From a checkpoint of a small segmentation model.
Model: 19.5M parameters, 48-pixel images, encoder norm layernorm, encoder num experts 32, encoder layers 12, encoder width 256, decoder widths [32, 64, 64, 64].
Training: muon at rate 0.016, 9000 steps, batches of 128, held-out accuracy 98%.
Data: trained on dashed paths with two dots that lie on the same path or on different ones, 147500 training examples, 7.8 epochs.
Rows from block 4 of the encoder, named by matrix and row number. Rows with one number belong to one neuron. Each number is 50 + 12 x the weight over the matrix's rms, rounded and kept within 0 to 99. All counts start at 0.
# fc1: MLP up (encoder.blocks.4.mlp.fc1.weight, 1024x256), inputs 172-255
# fc2: MLP down (encoder.blocks.4.mlp.fc2.weight, 256x1024, transposed), outputs 172-255
fc1.817:58 49 47 57 52 55 46 49 50 46 44 46 66 62 55 59 52 42 62 46 53 59 58 51 49 51 57 49 58 45 53 44 43 53 57 42 56 41 53 56 50 60 64 50 50 54 50 41 45 49 64 56 43 53 54 51 55 59 59 46 36 49 57 48 52 53 55 64 54 66 57 46 61 49 59 48 38 58 47 55 55 55 51 54
fc2.817:51 49 35 50 45 46 41 56 57 52 65 61 23 59 47 38 56 52 40 47 57 38 55 63 49 41 59 40 39 53 42 39 60 48 44 56 45 71 55 44 53 44 48 49 62 50 51 62 55 47 45 49 60 52 45 54 43 45 50 61 60 51 53 44 52 45 36 35 43 47 49 47 42 61 44 55 54 57 56 47 47 51 53 59
fc1.819:43 47 66 39 35 33 43 32 59 33 40 70 52 39 37 64 38 50 66 39 51 37 55 48 36 56 42 72 49 51 54 61 55 56 67 59 47 35 64 44 61 52 60 53 64 55 43 45 45 25 38 61 59 54 42 63 43 34 29 50 73 48 74 47 52 38 64 51 56 42 62 53 46 50 42 58 50 48 26 41 62 57 66 40
fc2.819:50 61 61 56 65 51 64 48 38 60 35 51 59 56 45 34 61 48 35 58 39 74 53 48 54 44 47 32 64 49 62 38 36 39 49 51 55 65 50 41 39 33 42 32 60 40 51 44 60 72 74 63 47 40 49 63 66 59 67 63 49 53 29 45 52 32 44 42 45 62 34 66 54 27 71 46 64 53 52 59 62 53 43 51
fc1.820:51 40 40 26 64 51 59 32 54 56 35 63 47 48 50 36 66 63 36 61 64 53 60 65 51 72 47 65 48 26 52 46 50 34 43 42 41 67 49 42 48 45 46 50 35 57 61 28 46 64 63 55 55 34 68 61 61 47 55 54 43 59 56 63 29 50 50 54 67 57 49 59 51 50 48 55 60 51 48 60 45 47 50 45
fc2.820:39 40 53 60 44 54 55 63 57 43 61 49 61 43 32 66 26 47 58 41 39 51 45 53 61 48 32 40 60 49 54 38 53 46 59 68 70 34 70 60 38 62 51 43 56 48 48 61 61 49 42 45 37 56 32 58 49 55 40 33 23 44 60 42 59 53 74 40 66 32 57 48 52 41 57 59 60 43 42 45 47 55 52 36
fc1.821:51 53 48 45 54 60 48 39 52 55 52 49 44 38 51 53 46 42 47 45 49 38 58 49 50 48 40 73 55 51 55 58 37 51 52 28 52 60 55 39 47 30 48 56 41 39 58 52 34 60 48 51 40 49 60 47 52 41 42 49 48 52 48 58 40 42 48 52 27 30 48 51 41 57 52 59 52 40 58 50 27 63 57 45
fc2.821:55 50 57 43 46 51 66 65 53 28 54 39 58 62 44 48 45 64 41 59 46 57 30 56 53 52 47 50 44 59 37 48 62 65 66 58 44 29 50 59 53 55 47 44 46 50 41 32 40 35 42 49 55 32 52 77 65 63 61 31 46 30 63 69 49 76 43 55 64 64 45 50 58 37 25 50 37 38 45 55 36 34 47 53
fc1.822:66 53 40 37 39 67 41 32 50 39 53 33 70 44 16 25 70 35 21 61 51 82 38 56 43 63 63 59 45 65 38 39 39 37 45 45 57 27 68 43 73 51 20 56 42 66 38 35 35 58 30 53 65 49 34 46 41 60 55 72 50 58 41 38 28 51 42 47 58 39 42 56 49 60 52 60 72 36 18 21 24 44 41 50
fc2.822:21 16 37 52 71 31 47 42 49 74 42 74 61 38 50 56 41 73 73 35 71 60 61 53 50 13 48 27 76 41 41 57 43 45 41 71 43 53 51 43 45 52 67 35 85 30 95 46 40 64 58 34 58 52 51 50 72 55 48 34 51 38 22 54 45 55 92 53 39 68 30 45 56 41 39 59 41 54 67 66 72 59 61 68
fc1.823:42 49 61 41 40 46 57 46 63 52 67 45 55 51 38 41 43 54 47 58 38 49 49 40 56 49 46 47 39 42 49 50 54 52 50 53 43 49 55 49 41 45 36 54 39 57 35 43 50 51 47 44 65 50 57 50 43 54 56 58 65 60 42 53 43 52 50 53 51 37 44 50 33 50 57 51 41 43 54 42 55 52 64 57
fc2.823:66 44 52 44 76 58 58 57 45 41 38 56 51 60 41 40 51 44 42 31 41 52 32 52 64 41 50 57 59 54 44 49 56 42 56 47 43 48 52 51 33 60 62 38 74 48 57 47 43 43 52 55 48 56 41 41 64 42 45 47 49 55 49 68 60 43 37 51 55 54 65 59 49 28 34 49 34 44 51 61 48 50 62 46
fc1.824:57 42 33 53 50 43 59 61 47 57 48 38 35 46 56 57 52 45 61 50 58 60 50 43 48 59 47 49 57 55 51 44 50 51 55 47 59 61 57 52 55 39 42 50 59 51 54 51 61 53 57 46 58 48 55 54 41 40 39 58 41 61 56 40 53 39 57 55 59 41 52 54 58 56 38 56 62 51 48 39 54 42 47 44
fc2.824:61 57 49 54 55 44 44 35 58 61 65 54 45 42 48 55 52 54 42 50 47 46 60 51 57 52 46 50 42 52 53 39 44 45 32 42 48 50 56 59 56 52 51 32 52 61 36 49 55 60 52 54 46 48 52 53 51 58 53 41 57 55 33 43 47 51 56 54 46 58 54 48 56 44 50 41 42 53 45 55 53 51 48 40
fc1.825:44 65 43 64 56 71 78 47 72 63 48 78 57 65 53 54 47 65 36 38 42 30 35 63 62 73 63 64 24 31 48 59 85 62 61 45 66 51 46 52 52 58 69 29 50 46 62 24 52 00 62 55 95 47 53 46 68 16 65 49 60 73 70 86 32 67 56 23 42 50 59 47 66 45 01 27 60 43 49 69 39 28 36 42
fc2.825:60 74 51 34 61 61 47 38 52 49 97 28 43 50 61 50 35 48 68 39 62 80 66 92 17 21 49 49 70 62 45 78 22 66 39 31 41 40 60 43 30 77 42 38 70 31 51 63 50 90 66 68 19 29 80 52 49 80 85 57 68 73 58 20 43 61 45 68 41 29 41 93 17 59 30 56 42 29 62 69 54 45 50 78
fc1.827:30 56 33 64 68 65 42 72 39 73 86 26 42 63 57 59 73 38 75 54 48 39 62 56 39 75 69 73 78 49 93 40 40 43 64 52 69 66 41 44 38 45 41 12 60 27 76 47 77 78 40 10 34 63 25 56 48 49 55 28 51 60 37 74 44 39 44 63 59 84 93 44 33 63 44 37 46 72 35 30 57 50 66 36
fc2.827:46 37 63 35 27 62 18 47 61 38 39 54 60 51 71 17 29 19 63 68 36 38 22 54 61 64 71 09 43 52 51 75 55 46 57 75 37 64 73 72 77 52 44 65 09 52 20 39 53 34 50 52 62 61 66 47 47 41 45 39 68 53 55 31 89 88 94 47 11 16 13 36 39 55 64 42 45 49 35 27 64 28 43 63
fc1.828:08 49 46 58 42 42 61 61 33 49 48 34 40 31 76 25 44 35 31 27 59 41 23 64 64 37 63 40 51 63 32 68 52 53 32 53 70 34 63 62 32 51 61 52 66 63 43 57 34 52 21 57 66 31 43 86 54 58 41 83 58 53 53 55 40 56 74 35 42 17 68 49 42 73 59 51 43 53 57 43 38 55 57 42
fc2.828:52 54 74 58 44 94 47 44 43 16 48 42 54 50 36 47 78 80 49 19 46 65 52 27 60 33 34 75 65 53 51 34 37 48 71 38 36 60 51 43 53 61 50 56 21 51 48 39 65 48 70 53 47 46 52 15 25 60 46 32 45 65 67 54 47 47 03 77 41 79 22 67 55 47 49 44 68 49 48 55 77 14 46 66
fc1.829:64 73 55 52 36 95 29 52 32 41 55 52 75 29 51 29 40 52 95 49 06 37 37 69 81 63 23 62 49 71 51 27 61 38 52 99 61 61 49 62 65 51 33 56 37 58 50 85 68 61 31 92 30 59 50 23 73 63 22 15 74 80 00 24 46 71 55 59 00 69 22 69 39 46 53 84 49 68 42 64 61 99 10 15
fc2.829:12 44 40 43 37 39 66 85 50 14 41 59 30 36 93 41 62 27 38 71 62 45 51 40 29 54 53 69 51 24 49 82 44 59 65 43 40 58 51 76 42 44 39 20 33 08 38 13 99 45 79 55 53 48 68 43 53 32 15 46 86 72 64 99 58 31 66 66 54 23 61 28 65 38 41 30 63 40 88 44 33 67 52 34
fc1.830:60 20 66 51 55 38 34 43 88 63 49 42 34 99 80 28 55 88 47 24 45 05 57 51 57 53 68 19 46 60 08 82 79 44 64 18 50 60 52 90 31 69 17 38 51 51 37 59 05 01 17 32 54 48 68 17 76 16 43 29 51 51 27 36 29 27 78 65 18 30 77 74 24 53 32 44 79 47 71 66 59 50 22 29
fc2.830:65 58 38 84 30 46 58 24 61 50 54 59 42 53 73 74 18 26 46 24 33 29 18 78 66 71 74 67 45 29 37 26 33 32 35 74 31 64 99 15 72 41 40 67 49 56 76 64 61 87 48 62 54 11 69 61 26 54 49 21 60 37 99 70 58 53 65 68 47 52 28 77 55 43 44 57 41 50 51 65 31 60 78 58
fc1.831:58 43 36 69 21 43 69 71 56 17 34 65 43 37 20 71 80 28 66 44 65 55 25 42 50 50 37 77 36 58 53 61 47 49 66 52 33 35 52 64 73 55 32 56 36 37 52 53 36 38 40 55 70 48 66 57 46 26 41 54 90 59 47 53 78 42 54 26 42 56 33 70 47 28 43 75 37 57 69 36 58 33 51 64
fc2.831:33 61 49 66 67 52 25 57 53 67 38 62 56 63 44 30 15 61 32 46 46 48 84 41 58 48 14 58 41 53 61 55 44 42 31 24 45 48 63 50 53 14 53 35 39 64 42 46 54 29 59 52 35 38 71 78 61 46 42 62 40 26 34 34 43 67 25 80 50 46 62 26 57 62 44 47 40 47 41 63 56 56 50 28
fc1.832:25 44 10 56 52 53 60 45 60 10 44 37 49 84 50 27 52 72 31 57 59 30 50 46 38 56 35 38 67 44 56 33 26 47 29 42 35 32 61 40 48 29 33 75 18 31 65 85 66 59 47 40 41 32 42 24 55 54 07 51 67 55 45 69 29 77 68 51 72 48 76 42 18 49 71 30 67 68 29 53 37 49 50 64
fc2.832:54 31 65 72 68 51 12 64 58 41 40 53 42 44 63 42 34 55 48 18 84 89 54 53 71 56 80 47 70 45 13 65 37 61 47 48 38 41 82 55 27 09 40 22 38 40 22 42 53 75 32 26 12 42 25 66 70 71 63 38 48 52 63 67 35 65 45 52 59 55 66 46 62 50 11 12 83 31 45 55 43 70 37 99
fc1.833:37 49 57 49 55 34 59 38 56 40 47 48 53 48 65 70 35 43 60 34 47 66 44 44 53 29 45 59 47 42 43 46 48 42 36 47 38 38 50 56 57 60 52 50 42 56 44 29 51 41 51 71 33 56 60 41 43 58 29 40 38 57 47 51 41 60 66 44 43 43 53 41 46 58 56 45 34 47 52 53 55 50 44 49
fc2.833:66 45 55 39 45 52 57 55 48 62 40 57 34 39 59 34 75 37 43 64 43 40 53 73 56 63 65 45 58 52 50 44 56 70 59 68 51 50 59 56 70 63 49 69 48 46 46 48 53 42 49 57 48 42 51 48 49 69 56 62 48 57 55 35 50 53 36 39 61 60 58 53 71 38 39 59 55 55 41 47 38 48 47 56
fc1.834:36 27 28 82 67 46 37 75 58 21 68 57 68 52 36 29 68 02 49 22 35 54 62 31 96 26 82 41 79 50 65 43 50 67 54 37 43 58 69 58 34 03 50 62 56 21 99 53 87 67 77 55 45 56 67 49 62 46 40 66 34 79 58 70 85 49 61 51 42 35 65 36 50 93 52 44 04 57 34 00 28 63 22 15
fc2.834:50 63 60 60 35 59 56 37 97 79 60 59 29 39 31 49 26 23 36 24 50 08 65 55 30 56 26 44 15 32 25 44 66 48 52 61 55 75 44 29 45 99 80 15 51 57 22 65 27 21 22 39 62 48 56 36 46 54 51 44 42 43 56 32 46 19 25 63 63 99 21 23 65 22 34 33 45 44 75 82 79 54 67 82
fc1.835:36 33 32 57 25 55 38 32 39 71 42 75 43 64 34 52 29 63 81 57 57 51 59 31 66 91 35 65 18 82 33 33 33 32 46 11 68 89 51 46 25 53 27 49 72 23 76 69 51 45 56 31 79 42 39 35 72 50 71 95 76 16 27 33 21 31 59 57 46 68 62 57 18 15 61 35 67 41 43 36 67 40 59 73
fc2.835:50 77 61 74 26 33 51 34 60 32 55 66 57 31 99 81 32 20 45 41 27 56 52 74 65 26 99 37 31 33 63 91 41 54 22 50 33 20 70 41 49 41 57 36 52 51 60 69 41 34 57 52 25 84 61 69 33 65 47 42 34 32 51 77 61 56 39 28 73 62 52 71 57 87 57 37 17 47 41 56 57 37 29 58
fc1.836:42 60 69 49 36 53 25 49 47 54 67 45 50 44 55 38 57 46 72 45 61 32 42 42 50 50 62 31 53 58 63 78 43 39 37 62 52 53 50 47 64 32 46 42 49 59 64 59 64 55 42 63 43 43 76 59 40 49 57 48 60 79 47 31 55 46 53 62 32 67 36 46 71 32 40 58 54 43 53 50 52 49 69 39
fc2.836:65 60 47 49 33 65 69 45 51 53 44 68 43 37 52 48 48 72 54 45 27 50 29 53 57 58 35 99 66 67 35 66 59 63 51 51 44 33 39 45 45 55 49 47 43 46 46 69 59 50 43 48 42 51 50 51 50 40 35 49 40 36 52 38 63 70 46 60 61 38 64 52 38 47 65 40 61 75 64 28 39 55 29 48
fc1.837:40 47 49 48 53 53 50 52 47 52 49 50 46 50 54 43 54 49 55 52 46 50 57 53 56 58 49 56 56 47 52 56 52 51 51 59 46 62 52 50 46 43 48 55 61 54 55 45 52 54 51 51 61 43 56 43 50 46 47 48 45 54 53 46 50 47 54 52 58 52 56 54 53 51 49 51 46 51 48 51 53 56 49 56
fc2.837:55 51 52 55 39 49 56 47 63 45 50 54 47 50 48 57 43 50 50 51 55 47 44 44 44 53 51 54 48 49 46 47 57 47 50 49 61 53 52 53 49 60 51 37 43 53 38 52 49 49 49 58 43 68 49 56 50 55 48 46 48 57 46 48 56 56 47 56 52 58 49 52 52 43 51 52 51 42 49 45 48 49 56 46
fc1.838:59 48 35 47 54 52 46 35 64 46 46 50 55 46 39 54 55 58 46 53 57 47 52 58 49 56 51 45 44 49 46 46 53 44 45 46 51 60 46 39 66 60 49 62 55 60 56 40 46 51 56 56 49 45 63 42 54 47 58 55 49 45 44 50 57 45 46 51 46 57 44 49 53 34 52 57 47 41 49 51 36 41 51 50
fc2.838:44 50 48 47 45 52 46 48 46 60 47 56 44 44 36 56 50 33 48 51 51 52 49 58 64 47 54 53 42 51 51 53 55 55 52 49 53 62 54 52 48 60 44 52 47 53 34 47 42 42 50 49 50 55 51 55 60 45 35 43 49 41 48 51 40 55 57 40 56 40 60 55 51 58 50 53 48 56 50 46 59 51 52 48
fc1.840:55 68 52 63 61 73 59 48 41 46 49 54 30 36 29 63 48 47 53 55 51 36 40 38 40 41 27 48 61 66 40 53 42 40 44 41 51 40 55 43 45 32 59 46 42 47 58 55 49 44 45 60 36 65 45 66 44 59 49 34 51 58 51 61 56 36 47 38 26 37 37 69 35 51 61 60 79 42 52 45 54 54 67 39
fc2.840:32 39 52 32 30 40 53 48 41 50 38 28 81 56 75 29 54 42 53 55 28 57 45 59 50 61 63 88 28 31 56 67 55 55 44 39 34 33 66 51 56 26 52 80 43 53 27 16 44 55 23 37 48 34 58 56 45 34 53 51 49 24 50 44 16 73 46 56 70 64 55 30 56 43 49 45 62 49 75 65 47 31 59 42
fc1.841:57 57 53 53 51 45 55 55 49 44 51 54 59 45 48 58 47 53 52 49 51 58 55 46 54 47 48 56 52 51 49 52 52 49 57 51 44 43 50 51 57 53 54 52 44 50 50 48 53 44 52 49 47 56 56 54 54 48 52 50 45 46 56 52 51 47 52 53 50 50 50 54 47 46 51 51 54 50 47 55 56 50 49 46
fc2.841:47 49 45 42 55 54 48 51 45 52 47 48 46 59 54 43 56 48 43 46 40 41 47 67 50 53 51 47 52 48 49 44 49 59 47 52 50 54 61 47 47 47 52 51 50 50 55 48 59 58 47 56 49 51 45 60 41 47 50 51 46 55 47 43 46 49 49 45 52 55 50 47 53 54 58 52 42 62 56 53 46 47 54 48
fc1.842:43 55 47 52 58 61 66 21 34 34 38 38 60 44 58 55 38 52 55 66 42 45 58 56 47 47 62 51 51 54 55 57 40 52 45 46 51 55 56 54 47 51 51 42 31 41 60 37 43 71 55 44 59 44 58 55 48 47 41 50 65 59 45 70 65 50 54 57 35 54 38 47 55 52 44 61 36 49 39 51 58 45 71 60
fc2.842:70 47 38 59 36 35 53 53 55 40 52 56 39 50 61 54 51 48 42 27 48 39 66 85 63 51 49 62 45 44 74 51 43 48 42 52 34 42 68 59 47 59 36 49 62 60 43 45 67 48 66 45 49 73 61 51 41 45 58 52 47 39 55 38 45 30 42 47 38 63 65 57 52 50 41 54 44 66 57 45 70 66 39 43
fc1.843:47 47 49 48 51 51 50 49 57 54 54 50 48 47 52 52 49 55 45 52 45 46 54 45 50 54 45 46 45 52 49 51 47 48 55 44 54 58 53 51 45 45 46 56 51 49 50 51 51 50 49 51 47 50 52 49 49 51 47 55 54 51 47 48 47 54 50 48 51 49 48 53 44 52 50 52 48 51 53 53 51 47 54 49
fc2.843:54 53 59 48 55 43 52 50 41 51 46 49 51 47 53 52 53 49 50 47 47 49 42 52 51 52 51 54 51 49 50 45 53 54 45 54 57 46 53 56 55 55 48 48 43 59 48 50 50 47 47 50 57 52 50 44 57 54 54 48 49 51 50 53 47 50 53 54 44 51 60 43 48 46 44 48 45 45 47 57 51 51 53 52
fc1.844:63 30 63 16 63 70 23 50 21 64 50 27 43 41 00 47 44 60 63 80 29 42 71 48 57 58 27 60 67 52 36 86 63 39 51 52 59 45 73 63 43 45 66 47 60 67 79 48 48 47 63 50 58 46 30 43 57 41 50 42 30 48 66 84 54 37 22 67 21 25 45 52 30 61 44 54 45 40 39 51 73 70 39 34
fc2.844:44 67 41 35 52 44 78 54 50 32 55 48 55 63 59 33 56 43 52 59 78 61 40 17 28 63 27 33 59 55 59 59 47 23 68 18 52 59 25 53 68 51 37 62 31 17 29 87 40 65 41 50 58 99 59 45 22 28 47 81 58 65 35 66 50 78 69 45 67 80 67 68 49 81 67 65 47 00 43 70 42 41 24 52
fc1.845:57 57 44 40 43 50 48 76 27 47 54 51 69 57 61 63 61 52 35 51 45 66 50 33 60 32 35 32 47 48 45 40 59 54 81 40 47 54 46 44 58 75 74 42 53 48 75 56 63 47 59 46 45 41 38 62 50 44 65 66 31 31 50 49 39 30 67 57 51 67 39 60 54 26 50 46 45 39 45 59 48 44 49 54
fc2.845:52 62 74 41 59 39 36 65 64 34 63 56 58 56 34 58 55 50 58 57 48 50 45 35 45 35 44 50 49 63 48 52 58 37 59 35 41 59 56 58 52 64 47 44 58 49 27 56 53 48 71 45 53 60 45 41 58 53 57 62 28 45 48 50 48 59 67 44 45 55 40 51 40 60 38 47 54 38 64 71 54 37 44 39
fc1.846:43 65 65 50 54 57 65 43 40 68 60 56 38 55 37 41 39 39 40 47 45 63 46 55 47 42 45 68 46 52 41 36 53 42 46 60 40 32 45 32 42 35 47 43 51 52 44 44 45 41 44 59 66 45 42 57 48 50 58 47 53 54 50 59 53 51 38 41 68 44 55 48 51 46 42 45 53 42 48 49 53 56 52 54
fc2.846:38 43 40 51 56 45 56 49 46 44 50 34 51 55 57 42 46 52 47 45 39 46 55 50 45 36 64 61 52 43 50 52 47 55 48 29 48 60 61 69 49 51 29 59 56 45 36 49 51 65 44 37 33 44 59 43 51 45 48 45 50 53 51 46 40 56 49 67 48 49 46 54 44 46 63 52 69 52 70 62 63 36 48 53
fc1.848:43 55 56 86 36 40 46 65 57 43 44 41 57 59 57 52 66 51 75 57 48 40 27 38 65 37 57 57 40 49 47 69 51 43 55 42 31 47 37 45 51 38 49 39 37 40 48 53 71 70 48 42 48 42 67 54 42 46 62 54 67 50 58 38 59 50 59 46 45 34 22 54 54 35 48 48 59 53 60 37 52 40 61 34
fc2.848:47 45 48 47 39 57 48 60 58 45 44 64 42 36 57 38 48 47 51 34 39 55 49 54 57 44 49 71 58 50 64 47 63 47 44 56 44 51 49 40 30 62 56 76 58 61 59 78 62 38 53 29 51 50 54 60 55 52 33 45 44 63 59 65 48 53 41 43 36 29 57 42 71 74 55 32 35 60 61 45 59 66 60 40
fc1.849:50 49 53 47 49 49 50 53 51 48 50 49 48 51 48 51 50 50 50 48 50 49 50 51 50 50 51 52 48 50 50 50 49 49 48 51 47 47 51 46 50 50 50 49 49 52 50 51 51 51 48 48 51 52 52 49 51 49 48 50 51 51 51 50 51 49 50 48 50 53 48 52 49 48 49 49 51 52 48 48 49 50 50 50
fc2.849:51 52 48 51 51 52 51 47 50 52 48 49 50 46 53 47 48 49 53 51 49 51 48 50 46 50 53 48 54 51 52 49 52 53 52 51 48 53 54 53 50 49 51 50 52 49 51 48 50 50 53 51 53 51 49 53 49 51 50 48 49 48 49 51 48 51 49 52 55 52 53 52 48 48 52 52 51 49 53 48 51 49 53 49
fc1.850:48 69 50 46 50 42 15 67 58 83 74 18 53 96 42 59 55 59 12 20 49 32 16 14 67 55 44 49 24 23 42 21 35 61 44 28 49 55 33 40 02 23 69 58 42 27 40 64 58 56 54 64 27 59 83 24 74 33 89 30 46 66 00 63 58 44 97 77 58 59 71 71 58 54 73 26 45 65 88 42 46 40 71 34
fc2.850:54 49 82 85 45 10 66 39 98 33 62 39 41 41 56 56 20 88 53 45 38 06 84 80 48 58 23 17 67 53 46 47 99 41 64 08 48 46 99 42 41 70 32 43 52 36 82 47 25 81 20 65 71 66 20 44 66 52 50 70 30 36 42 68 54 30 76 29 51 40 67 47 54 20 22 64 21 04 20 38 33 16 38 68
fc1.851:55 43 51 48 48 51 46 51 48 47 48 47 49 48 44 55 52 47 48 49 49 50 45 52 50 54 54 49 51 46 49 50 44 45 47 40 50 53 50 45 51 51 51 48 49 50 50 47 52 53 51 48 49 49 50 48 52 48 57 52 52 55 48 51 43 40 39 48 51 52 46 49 48 56 48 45 51 52 54 48 51 50 59 51
fc2.851:44 59 46 39 50 51 59 42 50 41 50 52 55 51 60 45 51 50 48 43 47 48 49 53 44 45 45 52 50 51 48 50 58 58 55 55 55 38 62 51 49 48 45 48 36 55 49 50 41 47 49 49 53 44 50 52 50 47 50 46 49 39 45 54 55 59 62 55 54 56 48 56 49 39 55 52 55 45 55 51 52 46 50 47
fc1.852:29 50 63 51 43 52 63 60 56 55 45 45 56 56 49 53 39 45 57 59 27 57 61 64 41 59 53 52 40 48 47 21 44 65 42 88 71 52 46 59 36 52 46 40 46 59 43 57 54 54 49 45 60 46 60 42 62 33 33 55 48 54 53 59 42 45 58 78 51 67 47 43 54 54 53 52 47 40 45 41 41 74 56 70
fc2.852:64 57 21 66 68 36 55 41 51 12 75 73 59 41 53 39 80 49 39 38 72 46 42 48 69 62 47 40 89 45 56 69 40 37 62 41 24 65 67 62 53 60 50 41 61 51 60 29 65 37 63 38 32 50 52 74 46 71 54 52 58 43 39 73 46 37 45 37 58 32 69 45 49 58 34 62 36 60 63 44 53 53 21 46
fc1.853:64 47 15 60 34 94 30 62 50 66 52 60 36 49 96 46 51 26 36 03 54 15 49 00 48 57 66 00 33 57 45 56 37 20 61 51 01 83 46 76 39 87 21 76 59 51 47 49 72 32 29 59 42 41 63 59 46 44 65 77 49 48 41 65 35 63 38 46 82 69 60 88 50 39 41 49 47 55 21 37 53 48 35 38
fc2.853:39 73 71 71 37 47 30 67 31 44 53 39 48 69 56 50 59 31 45 63 56 75 51 63 53 39 64 83 61 66 65 29 35 11 45 82 51 41 34 28 78 20 54 80 31 07 35 51 57 37 51 58 22 03 26 36 20 27 48 14 92 42 26 78 40 58 38 17 51 34 48 42 29 69 77 51 50 73 41 84 72 63 58 51
fc1.854:50 47 51 51 50 46 53 49 52 50 48 54 49 48 49 49 49 49 50 50 51 47 53 52 49 48 49 49 46 48 49 51 52 50 50 49 49 51 50 48 50 51 49 51 51 52 50 47 49 48 49 49 52 49 51 50 48 47 50 53 49 50 49 51 49 51 50 49 50 48 50 51 48 52 48 48 45 49 51 49 48 51 50 49
fc2.854:49 51 49 48 49 49 49 49 51 52 50 51 50 51 46 51 53 47 48 49 48 52 51 48 53 49 51 53 49 50 51 48 48 51 51 50 49 51 52 50 51 54 50 49 47 50 50 50 50 52 52 48 50 48 49 47 54 53 50 48 48 49 50 50 52 48 49 47 50 51 50 50 55 46 49 51 48 50 48 53 52 50 50 50
fc1.857:08 09 51 51 71 99 37 51 19 49 96 14 07 53 73 54 86 99 32 38 06 69 30 43 72 12 72 89 82 16 03 61 25 22 53 56 31 69 34 14 46 16 61 84 69 34 78 99 84 77 53 58 66 60 24 58 46 87 32 27 53 54 78 89 18 94 06 44 85 40 40 81 56 34 36 88 75 44 53 65 46 66 62 25
fc2.857:69 54 71 50 36 56 47 48 46 24 56 39 51 60 49 32 52 80 64 69 39 59 30 33 30 64 57 80 17 51 45 37 16 44 30 60 58 90 72 59 39 55 27 36 44 52 40 10 31 20 75 73 47 65 56 99 11 65 68 42 29 57 83 67 70 60 96 48 19 50 70 40 03 43 57 59 27 55 38 32 52 54 23 58
fc1.858:76 25 62 59 49 58 64 45 58 32 49 61 00 52 33 24 36 65 29 67 54 11 44 34 59 61 23 40 50 10 59 38 26 68 59 69 43 65 48 73 69 31 51 78 66 47 46 59 43 27 82 36 49 39 86 63 26 49 60 65 59 48 76 59 62 57 38 23 55 72 21 07 65 63 57 33 30 63 65 84 11 48 63 26
fc2.858:61 59 56 96 28 62 36 54 70 38 65 69 68 38 69 49 59 53 63 41 63 62 56 68 46 40 84 57 66 44 52 54 35 74 83 58 49 69 80 27 64 56 54 33 56 76 79 55 75 71 23 53 32 38 43 58 50 45 50 30 43 50 48 77 29 14 43 42 66 71 57 44 40 27 62 44 39 44 65 36 33 57 49 54
fc1.859:56 17 27 78 72 68 52 47 56 40 44 47 19 85 49 67 66 79 59 41 39 50 49 75 48 33 26 30 57 38 54 68 62 32 89 61 58 60 55 43 36 83 80 55 42 48 42 15 40 38 38 57 41 67 64 41 76 38 63 43 17 63 31 55 19 38 58 56 16 54 73 43 71 61 71 21 45 22 56 54 62 67 57 32
fc2.859:62 74 96 17 63 53 28 62 49 40 21 47 61 32 46 37 17 24 43 68 41 58 40 13 58 46 73 57 30 60 39 47 44 44 56 29 31 27 73 34 44 36 42 38 49 45 54 56 65 23 44 67 55 24 28 48 38 68 65 40 45 47 32 32 37 42 46 76 53 30 71 59 09 27 30 41 64 43 68 69 49 56 61 53
fc1.861:55 54 45 50 52 48 52 50 51 53 48 50 51 47 50 48 50 49 54 51 58 51 49 49 52 54 44 55 48 49 51 49 49 52 47 51 45 47 55 49 48 55 51 53 50 50 54 55 53 48 45 50 56 56 52 55 53 50 50 49 50 46 53 53 46 46 50 54 52 48 53 49 55 51 53 50 54 47 46 48 48 43 47 46
fc2.861:49 51 49 52 53 53 48 49 52 44 48 53 53 51 44 48 48 56 47 47 43 52 49 53 51 50 53 44 54 51 52 55 53 53 53 56 50 48 57 46 52 50 49 43 53 47 44 44 50 56 53 50 43 49 45 50 53 53 47 47 50 54 48 47 59 53 50 47 55 50 48 57 43 52 49 53 52 57 54 52 52 57 53 52
fc1.862:30 28 56 34 54 72 42 86 29 47 60 73 65 44 42 68 35 48 38 15 54 41 15 59 39 61 55 68 70 44 62 40 45 42 31 60 42 46 40 36 56 52 38 62 57 56 28 82 28 41 51 62 41 36 38 90 62 39 51 66 57 33 67 36 30 26 44 36 44 74 33 58 50 60 61 47 69 16 66 49 61 56 46 34
fc2.862:13 38 76 13 48 33 66 67 99 04 59 29 86 60 55 49 93 62 35 32 63 98 09 48 46 56 56 55 63 39 65 00 54 61 56 71 73 41 45 48 40 50 34 67 47 64 51 24 48 56 42 96 49 29 23 42 30 46 29 25 01 60 90 77 52 66 33 57 64 46 58 36 14 48 46 42 78 54 22 73 50 74 51 32
fc1.863:81 79 80 00 28 52 12 29 33 65 64 88 73 35 37 03 55 29 36 48 52 21 47 58 52 82 32 48 38 63 75 24 23 60 00 64 41 61 43 33 51 43 52 73 59 54 48 09 52 73 70 67 37 56 43 39 55 70 52 56 61 57 50 40 00 44 79 27 36 42 77 16 30 27 51 76 65 56 62 46 53 65 12 93
fc2.863:68 57 40 88 46 32 37 40 33 65 65 13 21 94 60 92 54 84 10 52 39 42 65 53 52 44 66 47 74 58 71 32 59 82 55 57 44 37 63 46 63 51 54 71 46 77 54 81 42 43 05 22 51 47 14 55 25 38 39 71 60 21 37 52 42 98 34 43 36 75 73 47 47 61 68 76 31 37 67 52 48 39 32 38